A small image denoising autoencoder, trained from scratch: trained on small renderings of single solids in any pose.
Rows from block 7 of the encoder of a small image denoising autoencoder, named by matrix and row number. Rows with one number within an expert belong to one neuron, the router's apart. Each number is 500 + 40 x the weight over its row's rms, rounded and kept within 0 to 999. All counts start at 0. Numbers have three digits each.
Before each expert's rows are labels from the 100 images, of 14976, where the router gives the expert most weight on average: "top examples" is what is common among them. Only what is clearly more common there than usual is listed. The data: small renderings of single solids in any pose. In brackets: how many of the 100, against the usual share in percent.
# router: router (encoder.blocks.7.mlp.router.weight, 32x192, trained with AdamW), inputs 0-95
# up: expert up (encoder.blocks.7.mlp.up, 32x48x192), inputs 0-95
# down: expert down (encoder.blocks.7.mlp.down, 32x192x48, transposed), outputs 0-95

# expert 8
top examples: black (47 vs 8.6)
router.8:531490496545483381463521478476543498545470497487501461488535441453549478477502471448449534501499535516449466462425487522457501474521473536467482463497527414527509574420535521481468509518411447485487519560479386485444493503483510474459467534448444509495426511558542516496501411479443465470
up.0:570524554507478464504464500487522486455518469533496515501542454478499471502465466567561466526543475545544451746482431568531479457466508466455455493529482481521490514443510521499513502520484479433527428513527521497529499464545552547471505441503498542462481487556457480558499487528558564549
down.0:401407556529508488485482508470475516442479524524477521511565432517446492463451520498500485530486416520416447544474495443558508481459444434485489522528507502587514455528550556518459581522463409487543522447475566525467529585511496534489504457537501566506514509568437515500446488481527466492
up.1:522508506531509444470475541437484474461426474519522503512516473490513475561525487473516488519537452534496447828488508550521492439454498488441473525506430468528447532457508508526533514491482498473525473476492491552470503511435469520469499481453521498517484513517460460452549450549533523485
down.1:559477423459536560443494534498445494491442532470498551511475553508583482420549485539538527502428525479435528561521587433464514497407538520532490511486472495440473448535458455454469498543511476551542598453470521457498494478518526501533502583510420478506456435500544483533519445546525457474
up.2:618540500405489420470480499500455454524531498511466513466496511519661548448528446510533472486516528501547534480531457540505503547499575518510423561531546492461506511473472486543556443512525532538511450556510462524512469451477504505460546496467403517513511426481511398476505526427536453511
down.2:477463506629469518571466491518436500532499475509452511542555496508504528463457579427550517563534436446512474490502513482528408494495423453527516507494503452559453543491488534481492486479412451471511561416440509546455505513484453577485558553516539512544447451453434545477447518464508532506
up.3:389530486518531452507415486526565486487522491487470502521481537502500587547480560439493451503459476512481510603443465552520499471487491479453464538528490463529540419496492501562578501494459414476472538483514551496452515574542557502430523489495445561586498535522458521455463490491485501463
down.3:512458508498562471515520469494432488502534463502517440478464552464526450678507506504486422503497496501491521550395501459496488550455477504539473543530465437442508491539466529531437506514531515565453503511424439475581557514565538491508502522473476479573537486558530436455470492510519540477
up.4:503506423519534496454473580544528491442516491507516498511505491509389543473492490446504501522498520522496509669524494506529492425482571487447497489459549467416498503477548542491539493544480475489572507522504487547494483538488523504440452426540494446485460452509500527520525517453482451451
down.4:505446471539467525527504431431472485453443484483536508517472536546492485495527471495467526568452480480484478441521550470519479434469487492537572413533504498550592518481515508493445571592469526475459519466467496475517565500459460497536587495510555500475474539526552524613530489465480564575
up.5:472444461552496471497486458433571488443505474483471545468515511462484459496478529480573483509471441558514519713439502524481514514448432509424461486521512504540450517502457504475505520559456502500491521548519480544487497554500438541506474528432494508478434467574482479576534507448448590479
down.5:546486477401475500433538496525462604483535556524509485540556466530417420570478490531521470523526489528433514509528470526516498542496402457517546513615455476460524438459541508497507467506479517485530452510517493602486478503509496511438490491532419496488541465501508468429458497574570479500
up.6:558480502518468407472497524508534451480509497514555559480476513511543503511536470519515426479528531564513464719474431492462561460475407468487507496480580509498469514548508452564453536523455504457455452542546458581510505528476486455564508504523495537495478507514513513560499464486553424518
down.6:469548512533543507545510507472602457441528566494484481502544530531476523506562492534487542489570467387478508523491489489522465514470530532460463482546545482484563446499521607487483492468481486499483461434535483519508589496488477479499519444514493522492520568531506524535491523416502522516
up.7:472452513514506435482496555529467500493490444493502488443501481516524602479563484529530484483497497605519491706506478432510492427447539509455507522419495510539470456532526495525524534526456461540521496503516351496503495514490467496523527479400529472548457522505498484506516466479513461508
down.7:507550480513468514557558529500530564472441472430520502499490475483525523496526518446470511558557483469535504554559548501560452568524512473530522484529504467455511485453418561457490482514493517468518486520535473482456480468432479552489510457519465490512544528504466508447429525486480531590
up.8:501483500552557500505514501528482557516501475417527496499534498506511497510432483457497508547510488481507466667508511519463457479512453526454442505531509474520434548534521513518462504502473496505430430500530410466465506537483539521495538524490476494529470469412486439549591423440454542527
down.8:458531473490460495433505511514452447578553470454541489502485540592447514516556559457470457535498542521515511466471469504500465473513531441491486599463530508505468505488604460498499474495512540448517474557492557549517449480469544422515508500513505437479502497518479461492477509457477549483
up.9:558526514506515458537502508462482417476524478514500501473513474553536593545494554525516430501489486554520478732470478556524446430455497547454488523490575472469502471491522483520556488600533500474507504493499492491550487484495556529587483433468520533531460519575473545499486464437495525482
down.9:509457504498457524475579477495434534525439530542501495532503574504474512478448553461481546503492491444507427528496548500453486538562503417514525548429460504499513570513466473489421556475450473478451483489492531561480499501443493536522555539534538553489537503476470495527482552543458430503
up.10:461511531489496556468553459497493514517439499467521504503510498516515446547489499491582475469507488450473451620545466550503482516481461458438514575495558542417494524520524402527435471637480495467516430483502554566531479507524558487508477472479486485486486541547478433549512507506495581447
down.10:604431542496509513485421502454494391515464500502489558505541570459565487417416534574503484512537488426551512500511560505443575503487462493489461507478547508529540547535544494508550491472625481503505483577543463555577453536554501541574508567457479502506482450444532440556487501491421480550
up.11:489519480476494513527523540486407561532502462521463519513532565505531446437489530504484592462540449403468550645550500482465469579442412543475471502469510553528505459509569558440479523498505502530548482512532492466475576494542494491407493490516466544462434510499525532493465503454501433471
down.11:480518530547490483488452481475490513534538483528460534559477502562450437490488449522476502592494514484525543477454481496522479513529461461534513458509384491460519512555501481482463565511520537505467548491446444523484435501483512412592579543504484505489553581486521511558513475490521455533
up.12:532449446472513494509513570515480501537475520497555504540463511541556503474421521496480527462456559485459518749458518521468550532459514461500503465494460471400493503488454399492534502469510523578488524520487504492494471465478527467604525513503455444477522497519560424519500435518504524453
down.12:506490505546487453510527510439439509473417425484511555427499492444474500520530523492444554569527485504509417557563571499490427536471497510523581488415500489558515484494480552513523484461545485443516504426502566508542539482475474569484464452531597501541468499514483555527426542484493512510
up.13:466521499438485523542574491508497476420485461499452555512459514498570496437612532460527530537494480552452499711448492557508514436476532480447503536458501510486432515508529513478499551582456460512549526479504475498501481500519620472529455528452456508520530479396518532470524509521500502486
down.13:596530459541479507493437477476502491495430535532530470446542488434562508552539478496452402513503501533602506481521518473509504541509544547537482460513525443536468490504505508572465504476595495465472506525450455462495535526494447512511454460516506512545482495500505401428578490456562476557
up.14:459545558404486510530533504578560457531415450495431532481499496542551490518527451538506474595480500500432509619478445486569527447472459506495453457579471522468493517464433517488533505542408504485580538436489493503505517513517517510459498466448495501460549549505495499523540497559538482468
down.14:499466490540494587526444469461542550409524530486508516505459455483545509451579488395542488479506443505493493480492524479448520546489551512479458522623527469439507553493498488514462467521512486486501532516482561522508464460477475471497495476533517478456440447543479502506418465426527504498
up.15:509483475490509527505514499447555490449483463490525550518504505586471462485486488475529463486518510445469481686488505622548517503506484386441512537461484505562463469487483447454506512538426470530492464546512523496538536456453551490531502438439490527577496432565488454516468492475518521464
down.15:432464353554594525564612526467532508469531500470517498544422472554541542447503541523452572493490471539543549486498528503502490477544532414504530501468552462556583446496493449530470523433483465472433475447483548518434526441533523454571488533512442437488517465505499529520532556506441489506
up.16:462555563500469454563500539519504442513476466531518478501488503476565483440411423530521498494507493506529450645476499516539470425529651549467495546547519470509509452486495472555481475484443481523498515466494413499450497503457497509449502484494474500535484492486437572439519498493499493455
down.16:501472467501507482540524492470410455486498544497478476439496478482552564499549487510526522513498507493624528524507497494508517516484543516495549496425501573429437456487441545466570450515494509484513442500547514532544499448467480511531464405465504449476473517438482539426572544436527474561
up.17:515514516540515484532489534490430449466533554548475475514490521572505509479532518510540521518523419500467469691521519483510480434497551484447501564508470530572539522489580463462501533509458490529552500499505524507501492473515524486479457493495491522482481513502499531468461519521454521478
down.17:520515461569550452507544553567497492533472521542476473449516522387503538625524518486538419501479518488505448574438520517530494517481489595488459483489515465469493501514504551503541539472452447483494434534490563553441543499479542414532536497497441522538521513507498403528476533471482484468
up.18:401517468450567544497544521513517568538515495448449466508516509519573465532433521445522483453475492537451511619487481492408474460532532487443503483556496522456491501440534531502507583446500457546490459633517544468509529558526522499493439480482509557527482517503472452537526475503509408452
down.18:440517499439524524527460552505519564500461506560499517484541493501464470536415439559466498502509475422427521465523515553495504531467478519494508492475455492526549462481530527473571495462532501527556492404493511547518520504421552486497498431567549495533479553466483480543497460538544519538
up.19:555524426578527468539498535484440505482466477481524449519452585534518486458466552508502489528499454511472535659467551527495523498461409513455488531539485525483501569520501481497582529502465512502457499516509497499469502469504502479459538460504506537530506560531479419492496500420466488444
down.19:461434521483462420544455537461456526554501440523490538517477541486507525551548550575468449466435492480517545532542528444451508458549494464529515482494508470574480575489546531531562548559503475528457541577486510570505524567451473514534432423442499527483529495473551448496486533470443485467
up.20:502530529507441461510461525501488469479502532446449518487502551512499512521427582488552532483436460448530557677551508591535501422529508466467482486548494529480436550528441560498525570441478449509460535486539429492503560539503507485495519530404495512488486580460503559427474454542456454465
down.20:428504569528513445508518509483533530605551539511504458506516550469458518546449510532520519464532465502503490578489476464452494488520452476480473461436574517503490468610501478483630461565475470537479443528547436602533544541465501517528546464475488517507518511472491486580487472440400583506
up.21:512503578483525487560559486463479481472516463519422459546478448505529519480493490513485489529489479510489516686475506490504498503532502491487484469565528546532490405509523448527500520609482480444466470556517487536472547476490540478507488510438478558561507437478502507545495531488503485519
down.21:517555558540429480568482510447466556484469500514486515508499520453509474479535502483507488561475446530464483522502468526523421523506612502535510431591533510530529507503476438511485544478511540448449468460447467522554558489516549506478541469594532531496436481506467512537505523459560502565

# expert 20
top examples: white (26 vs 8.3)
router.20:427461419483560479451464518490501565544462484470543568473498453498546436460494585532486541462522463457578495451441499524515530492497485509458512502463556514463508579523473422535491543531540501379483468468442460507507488518498554484538437485527545520510476483516514500494493486433569453518
up.0:531536519535506467569547488481520471554554489528473531513439452582583527534463510482529477507529498525511486673474454528532525511506464472457468602401499484534468472459501543485491524495400457473458450448530478534481441444499607510501467513454464510494498533462446491474516512491529609490
down.0:468513495459586454525480513529572495525406523465483468471455488490480545458529447507530537543435515451492510474461602485491525468500525533519521537440487502492495536458551534515522493585512462468505461484485536398537513533460505507485490517559489510462482560390467527558496495504436566480
up.1:514513509535519496505429407397495488461497464448462557467489522492566392511511533520464566487527486509427514372474534488524507569443522523504539463517470482493532419471492522524514534552576572491499522529471523416556576473484471459559557486442454526489543469506510461507464479445472576517
down.1:510498542510528479487488662487530521415466535505480464529496456463502501471458465505500469506495462500490467683536533517556501506506429497469459514499545482530549509500482538542508476451475478453506437523519521481517526505525492554467444453535506523481482517528465472510456497519517457493
up.2:516488474533505414545462527551646440510473534496492525531513494485521568517480481502557456540501490511465482684504488491541520414464529474413460483490526545530472593521526500538488465564480448471507464482512502476500520496484478489501555511417477555453479505462502457527531461496537548444
down.2:487436532571482533516522466499468493526459516501493583523498464557453527507487478466459539541424529466484478408518573570491516477503545468574538466479415490506547494495469501512479526574522548473505529472437581499528445505520490589480490529577574513428547509485492563569425488541466508523
up.3:442512542572524469515474540509479471514509437513431473492463512529511518514503481473515473476498488526478467717502448530492428520534428524469515496543523500536535478533513516479505520595429459537477497481519470445482489480450506495507511554518502516518419546507481606513494464518466476483
down.3:443444486497503523501554517429542447455468449468495525477517493421505509463489500526478495551491485541481418508527484519473548498499502547482541549470552494513514513495621600508488412467454479521595481400535507508485531549514510605448456505508507509502540536520458513461507538537544470439
up.4:500528453463497494504514470518601439544505455451578447472519508495500487481466499473558434518470522542476469676498472431528524488470513530517493555506521515471476535445540546546514498442473472467473511497512581545515432470505610498546540444463439539520502547567457513539493543512460512456
down.4:529489520501538473501495514490394477472495556494527492562493473599517521500489543566453499534517506514521485486500523548512474476493461495461523403493532425463583565493493459490467528423478537568522525473496439532519477536489502512540469487457560456554536529533471433500547452497527416533
up.5:503454521597497429479476495448450494443452497497538469515486504507546480550503559468498447520497486542470514742462454485550545446484492549478473498525507533542493542458498530530523518527477440520505506551467464551514535496482486494501526498475467477464471485523460512516519486615467450481
down.5:495510564436421424534417488488488599535564445547484502471518503409438433496493445503508545516537472507512463477528514596494495498504504485446459568520449506518437499540501471424510478382561577474540457487483537475503513486546501528449464461494581516473495546494462540507568485541506487550
up.6:453498486526473580532528532514567488506497479494508441539448566487474582484444522443508587474442511513492525510519537516554512535507469490510515549532539519504536512494497497490568475485510432392471528441436495538466528409467525473425539490490501461544410443503528549508493582498469507509
down.6:524473566542536447496525534442509454497480538629500510560550496486494446425498494522500502475593448524508476579504498569497435588474517536467455541532511455477483586472478506486494488451510510467502464539470565514557579480566456515462468519478526488452488535499418504571504467509486534430
up.7:502586498448562552527525527536485506394514488508512492511462469489499448524413481464486505498526477534464511605506503527513530541531527521424467543455581493518530521501499492506507527486509594491517435523443542477508516458471607510447447471516494518477494546491438516519519498523479546539
down.7:502471519539487496473511522461496444531524450494546470516477477512457541528557523491555523509551564504534531533510550485464520489479572491583548452544454485447467500418429456498558427505508498465474544498458436488425469431515504441439528539432527426466483425561534482545462521478475480413
up.8:512523508566453555492451535440452509475490482471505506494477463428521543555445474484481535468463539475438530552478562445488498530485616536555550548549424531509546539459513494530609495524506536453478514470437493482521506460466508461475575508517518432494438500484512545531477449542436566510
down.8:556530477444547504594536599597484513501436552440562478498444436503517548439502472464511538518418544534510488603447517484518546447491469461494493460466488484449472491514462446529503481497501494505517521514545466433539445447489559512534472516484514418472444511498508477525483493557493431477
up.9:594481502487521465500549466514489482522470497515495519474472557512541500576524485434482441532535505600477478702465505525585548459488452518483533527441477512496472544542496467518505469466475495507535539486492477496473515495440513490490480496452438558559508540514532460445482505463511494487
down.9:514561464595512514529451563573522530574491435442551453574517494604455499461470520474429551423499509450533540466465498461524465565509508480566522483465446527476481457543527511456549492582439477525457504587473422440541449516543502498481511497563513433511481522491491520497464497500465543526
up.10:494517563570489461452499523510539480466488503518503481509527465536586511480473464457566426478545487483464504620518478451503464441514502532509535534469527570532507472487472484496448534512509503548465526455473481515471505479512454472483524482484480485458436560465507574549548465503484521483
down.10:497514554441508556460479508507447500535540475557512494445441542491418465526567528464449575415515508573488489478555481504474388501523462491500494444532497532514475508534443479486530453492564548512498514493573447512525502530473540419489432563421541525500517534510532626439532484516463448472
up.11:590530529549489421502520548489543486436487542490412465498467471571596595507447455428479454543520491521472550689545493498535488470526521513450475468580459542508517567499456505440586507492476484478553495437509426495483516471472463472547491486513427513499516545541496464546527496506527503554
down.11:456411479525441506526518453546517536487427534468533476502528453523451565517563541477591503501501552475450467454435512501482540523490510465529564510528490578497424512430502484475451520523429423543514519492530537526436512524567533488431474451517525486448452459527521471471539556444510573467
up.12:526462462572491508542528487574525454557497523505493453464500504546539585494482522420565438509472543557499523550404458482539534459513536548487474515491574525500470514483465505477562474475442393539422511546524453498469492437459565453497529492442484523479504516439498530462537493449411550414
down.12:453521482532590467423570452500547464492413475544535527467484485510525485537507510512494473502495430512511449515511496418562519465449530591505476462495510555560492521530562565553511509511468441495524452555517531603554548502476563498501492439497496481502446475525513519546472487468544519489
up.13:425477491565449502476511495508474486459484529540534510438516509494501496590429489505484509543502538537436454671437505526541471478492552511476460538472501506521538584452548564518471528458393467511516535508496441574495517536445558465516540447429490532540476567486515568481501466448524434467
down.13:475462472484516508529545510468586479514558460513464531470455552580465542470462445448465519558493510519498470474530524470450469489491534500416523488483469525518516499507512560497505465549532560524514507434486540529542512497502460533466491547535524506521538556410557566572437451415410392512
up.14:584466528457488538525490486499527408532525453542468562552511523502562414453487463460527584509487432542504472595451513503546508599423447517553446483524460462510536462486529536524464533526541473387424504502432515486479503420533516487525577559500432502492490390553556465519448571462498540517
down.14:510490488496467510478489502452447508481480484536518567488591455428540450554511496469475489544565505441495499545499505581474432528427506491498522449482422466521480575436524512503498612501549542458555485506457602423551564479521498540467498461589506452454489505459440528533445487543562477538
up.15:585516509461487527441419479580476490578529566518558440494522480457591496518475547475497497499476522575464546589471507440491439517470428512584471560541430498449503555526477452490534477476504567581464551526490518523462427457485548483547471507514509489467481540580468465520530430530467471485
down.15:504487475513505461575524593452502532459463424490498484512455509530532561465470529469451542540445511506486461593534544486514521559540458540524523528462613439497587506449537535477448486487438481495471482520474544438475538542509473473496556464557465523508498448504527489461478558449473527476
up.16:519530407479529443464541512499519464454517544526505506507534489529516480537547476498526477515541491511483510637515474513440597457478435480456527526511436504481508488523525505489516450491426449486495559472509500599525479511455534498521460548434526450460514500471505531470531485497525534466
down.16:537524434476441496543521471569543556590529501470492465520526523501547483441416524501512575492480446526469507490507443527511531488535418467502540511552514520510554446494535473472487463548415535496521490538485495554501487457525437395470525548432468568446494522480486503408507550579445569463
up.17:462485560507525436542463523455553485498515501489467564436507471441573412495474481494488503490537484610490430694458472533518470508477439497461531445448472455512496423528506549560536528481504586490509469491534466480578521530460549519556491480488572498516502551535479496499491503492458483532
down.17:516469514541413567481427497508546446514513472515460475464538515461505491505618481433484487505445481466440470519509542421544484559540548513537457476568498556541552527477466518489520521527541482471510489561449507467447492464496491435476571542477479545480502479573542524484454491475450546527
up.18:511458544494542506558528528514500509414467560616494512501422462507582506483594447479524436490470496553508566658449485524540500478491522534473459469521500491482482524487538461505529562494467445503517492519529524530516529509472542469472494554575525489474527470475544433439507446470519437448
down.18:529514460371470557539468561491463478550459469570533489476507503433598536485477464527551519472454488530559445535555519481506505491463522529526533461492555510545491534592477523528533526445539480486462429508525476499568515547515550553562435433477485481522490490472447503461447487480512530426
up.19:482469471453542438495492502543557515446448523462480543514449448461483496479504472481518495545501469496519514652448464612477565512475467547471494547537526460529515511487555498542473490541428502467470442483516452563474449459509482500550557522425510526534479502535520494404481535459501516511
down.19:497588451554476515536504472425452465467550448509534502443501574468509427469558469560575538494553481460516525482557512589501481515462615466488504507464496528532439531513538526466506500446533498493501508583489452503511475459480423481480471483490499497514509514476522531473444506428493450554
up.20:502494480560540464474442460466509513444498516529532508490453530495502554457495482490578514502525527502454477629505509523504561492510477482490387528481501524502418470545531535533494504551430478505538506542494447523520538547478442493518552473456422540477495509468474550435517505533515570400
down.20:488516490502558491496551524539474514501541385504442543494472497502521456429540490537430526501466484502538530489513486508533503481546552536514526506420540465537497514532522505481468492525426527518524572446456421471501466460495499492539555582571510507487512511481540578411485499505464411465
up.21:478462497575490421518527474466450409502536428448504494499458499428580476530434468518567468555472511478497522670487437508469541390477541526476426495564474500549473532480565575533521497543473461518515469502501486549509482522511476465536526513458444489441494523513469450575556516545434507415
down.21:481517463499564528510536503535503434460510460470465468533501547462560496460494450456495524485523462489535527566478482512555497453483516507420501520444503508497503503626502556476473511535509524524542500492514461425471526483555520509506488476439513520503467586506455473467498483521447543497

# expert 28
top examples: white (25 vs 8.3)
router.28:389511504469540486502574538464538491422437509474553556545518509494483492499517437445482523474527418507485506439538553538459483486525470480515512488467460461472468508500437472419527473530468456452576523524471522506511532499440474509498423416535441443463491548505565483560512516539502510437
up.0:498483548522503466485521507504510442480471475474505492430524521448508569458449472548570477516482485462486510793480473537534519440516444529473483468534540509536462544530505525486513507579503440443504495508529507540501514529474487491489536509430466587499541462491468474427477501491508540466
down.0:579518456484513447476525546509470533519506572456479450502506504482556504497494526461552477512512510492493470564431466453466527566508495471524532567484532456443483463482443473519454460508495530500435488512539473506527491451519569476539521498482497498477534543513479418547511502513502489491
up.1:480452439444579414496532475498478505469542468519497488498530538522484534499443498493533482513482463525500491692465473541537638488497497458447446511485494524472477480464519597519552505475467522429478493502500492492533501514531512480520547491519462549516487457518508498464563507475458500459
down.1:449569539489462511548560503411484541460473483497490508503481468490520487541556572561471534512557511524558489450507509558480457487531529446543500503465600451494488439439450553548508463409494530516545450493520458565494559531472492435472467420503575489497559442484487466478498570451609520500
up.2:465516506510471498592464540507539465547523459485499480499506518502487528534456506484535490463470484492437521761488487469488528498544416542490431581497555509555506539548538531503556481558442501507491477506450428499489450521477538507508530460523533472525485548525488523546502478496422536469
down.2:509480516448494413488485543514385548486477504513590462434486522532509546476413505542553482440480497512530489511520527481507538413454423546484527591547525452463501537519530476485526454472529500548507532481548498459541503533532482507528498473435600509577522564491429494449487400544504475476
up.3:568465506499545513492519484518541500543564512487534492477486523519520485527562537468552540460468522629484449694447481574544503484470533534493510560502488479461474480507464444480532487505507509522472487519476446520505450453519593481518493492475496504524481488558480562422433516562477455510
down.3:511547500523497515510572482511541420517483477496493536514458443571506519528450470449468515580497526569488464539520514470457562480481426516484466439472530517550449495561442539546459508533495486436511477525475488473498452546541450443463444561475440434441483423538515475513467569499442509486
up.4:497508491524445520540495518477489475479533490501573419457498530468551492519504541495489563450488496506440539692465489498497524502520441548477541472516514485442533485450516427472493486576520531502442554527494484474480507474499476445508541457473540483465530533541490435521543536527456558507
down.4:517451501520567498496515580440544540461473511462486534506465490502499479486430535555458525522505528531540498640512490477520519550471513485477514557601515465490559455492459516534524475461508539522514432580524507491542551498491499527502475417474492518482506485527522469502452474455502451528
up.5:491472459467502522522552540464454541482449497440517524514499553501579460439466556566479635484506507518494528685514522507474543570431407524505470455496508502424507439464442502472496505538533519573486493502569525488488543472513495497535523518472471520496466430491482417515511523502514517504
down.5:548523517470527468419473558500545514468545530443478478478520516507526497536448490583545471473539483460486515577471430463463532508522451505453458537513492488471543449490476514503471515507491542557495433612547505525514447516534501473513460475477480522491564532561508436429563490469490524518
up.6:486481520557505463569493536517529540539491522530494506519514475505484447453502523466484469474530491451428516790438433568491549495542543505497462505477527503509487498462538499537472488498504474509489471541541523494506485505532532491496537507530484523463480532535521462490480495503482501457
down.6:460483437473436490526502432521435459528536472448491532505497500561535542518518543491476434547490545510484540470410454449445536455556516460523527515481524489458467569537462428492478529553468534572475553513462509495466436476420516410534529526474511529509522442476518532472565515484431498524
up.7:566514513530491530491516488425506462440505492528435518484574513491509537545479545548499517526496477493497530595504508497440553524491443530538466612579538482500510530407512545482532482502468493453503451563480466562474495521518503515420560503507413537476446381435461524497533534477460533480
down.7:474454530546574548471497547466511501460466574586488492559466512567431456455511473521468517495471436464477450543502506598543460455470557493447514435478465501487528469555496511468416562486496462527555528495482522474523534519556454510514459530540543494495489555537546558553511425472507508518
up.8:492538512472535485536504471541561415505459495505576530449485514511490488535418471548481429541488543434490454686452507480562539486458468473437486462478523487542490479496536513497515540493499532487484504522486562478459501455471569461511528525476481555511506505505515532519460533477494512518
down.8:468538464510452591492491463523532483572522499560575541449516480537441474570540470515559470528552447513506490457468531464508486524416501535558490450477515494502523518454518558470462572444484521527558501453465494440448510486497455443453528506476457511470520515543463466578493542540567520520
up.9:509437465565493467470550499507505590558497459570507475483479438487553511554464521497466507495410484525501470661467562559547521450493471516427403513469514484476443529514491529522533510492475530450529509529464482446456501471424549459486557526469461493573556553481484506465535413528506510559
down.9:539513505427497473491425613475481491468438581531444515440495442469490429506564512592514399545545506513577507563467436486511573557464524539523506481525469502541480544466534495544545509455516496517511484553522466531449550525500542460544464481477460496406514521540554372496411513492532540469
up.10:467522513443465547536511538442508494522474433463534484431447504482487523467519537512482612477449543518469481584559517514508519508503526476517590483513533542473575464468442459480540454509559532499518532523496545490531531430508515457474470445470534469498462488582568432549458581474505516520
down.10:472529476449452450496530628557458551556492477467515552464486476505534482493461524509511507509541556504512488612507452443418551534517390462499480513462510476504438465513518492506510522500468532519525467528568492538460445541433493490508486513483474515440517473478517473464470549494525472471
up.11:458497520541516502489498532539512485523454498517474454501491462472465562544433466476517540544451525453422476688493546473548433481443503486560552548537480538564542608524515515509549530531436431474503529468468473526501468444482560504455509462539536482506428494563478581537455497495478466478
down.11:522507457425511542440469486470492575420514502473524474548485465527513466494474493537473491548466501481422576483538515502537545498472514493491493451461549504493588469423482454458451520544452531511515537519463482427487491466523522499472557470520444541480526475533531456552520441507600529552
up.12:527457536501518544501520540557515497571494545475480435553535517527521528451416527415498521496469447454463498710462498430513450504481509452550455462554470483521514509561509522507465499503474476563510578513511549493433451503496404480564482549499492508503521567574488451538488490481470499484
down.12:467392485572448443494495559511525509524469520555455529521575498496478484514477496433510464483512447419524417594528529497484459510496480461496504502496440494551471553503559575508460540438487412466463516466516477548491491566520476537528530513510504571520526533521460514545455507509421495453
up.13:493535521544483442505488502499524457545504516497513529476497495503506472565469519542498418489478497556493482791488456538508502443479490522468508545542545508492468465456472488559531496494484463481432479533512473470493496519425524494515520473491454584542525482546470530555492514499500455493
down.13:449494535484507542521526526444406556452485497483495482497509484498426520517392538476543529544458431447476473545534574502520470506502418424507577539540529509518532523462485489458447499533539466460535598497461512528500518521520442516449455467531594474502473523546507534584440500504538573576
up.14:505522487513471491431431521448445537469556535516484528498456479534529488534459502562444416492506553502477559614521487480472571502506435489526559457515505482452506476445531468483481523492464600577513488520483463495515502451417467453544558471503459504465480531513570477482563446486494499521
down.14:578547500450488520442467508505479430509510538571410563457563472475591409504537516511481460504563508495548478505523488523469435504440458552511408485461478476479459523497501530552514545433563540493473440490494542504576489502507592547539475499456489555524529503464445472420532458506523448435
up.15:561495544513518486503395523576498433539545500490405504469417432420565517489438468445532455487481478515474485627522453493513487467500473555437470539515563525506515503526478494506490561425453490485487485499526516563464480468484525471501549480528505499518439442481520393440530497467487548482
down.15:521526506495580547518497521469580453482599515454504497549446491540567573481525529456506444475533524613523515467524452485501585481520494518492522460487554448463573433488548506534515452538544483479436496499503543472456529448529456470509457558501523480526504418491512486490502515463550466453
up.16:483453482438501458553573530475573480485491511465498528440470471531582490516498517514434452466446473578520528612427439463500573499521533481449476504560542492483513419486509501513483504515487499557502449540534471515480483542450520472553543526481425538486597454522564461477529471473468565464
down.16:515511533460541548502531550569454563524472577469528432542513472523484514503469503498530537499581454447479486578523468430516523510487479445459426523542512505457496487499438536528498453472464489493488485494580471523483458483507480493464439472506510477491486545488432410506461511564491599496
up.17:515489500530509434540520549453553478525510466558432450510474486533524544500457531514517537530510517490456462706496548467535548440478504453505421506464528490513463437522486451494500520586435452491514482538508465565442536467494572482531475456461518496472423475493491519514502507556482570454
down.17:466477471469540559463453487547444514552582483546584538537502536587459471508490511487490560434504480507435481500483496561469459526513529484476514492550492496514514462453504434446491496474553497525465494469413552521475460444483536430471502557451500495493521446538523597531428488532565521490
up.18:470493504567511474594537446523523519514537513462551463478493455598511514449482499490586427521494497518500472697471472465502515467469505523496466506523495497494462528485563520492497501472452444521551465531528438501474493508516493524502545521467398481501492543575446483479502505482481598499
down.18:478529523496475408502545521427591471443508451534540499475485452513500534497454464544497460459447514549574498465550561526492496405545465530435571476540538476506539487429521426463501450524471536488502506409467488431538501470436487490457588519517550516536555546457490533598578474546516445496
up.19:466496526454488471478491460546548502524530535570533457465463514528538553466431469503483456483483482536488499688476512514482520475506397462472466523486565559512436509506559498503475514592436526451447467575520451483519509470492613460460420495484520543477483533524512565558448470503466572503
down.19:461511480550486430551505468526583517480496552515417528440470537484510534526536516496473524457475566501606473512509468543559512532514495514486481535453503483463462476534494548485529505509472416539508438457582534541412494541523509575522484461546494510498530493483510442486556590412456459480
up.20:543523526517509463473547474546515411531562456460453489483477516513528570490514525458542475546404443531529498666521514404532520484505434510474486525536510457547413533497471536518550499530484456502476479512489517450445475479454520487497553483471497540530478459470496483476477471499490564525
down.20:491513486478532470461500569421466449482471430516454517548532514514481509485490452616544530473513520557492411549502533489529514458524479523466498552489484481520559503548477525508525505454509502541507508516530467487574491560578490515482432539476544480490523502538533529459558461492481489463
up.21:525487484515549524500499481469525489475430497490534514467514436506465462521546497487541530531503442556470437664517453511538525455434428495403484525494544486517536478474474465506458568475467456498470494534511499599514549557512549518446527454473497553523469495554465431476498500561530542513
down.21:541480504529449508525501504522531497533557539430491479535475527489572522436442445466548524442460523510545572490513509527524520548527531479532473481538483527425449505544467501489524467561460559467427446597489505464498510497532506474445473515501435472438461469398498518527550517540524523515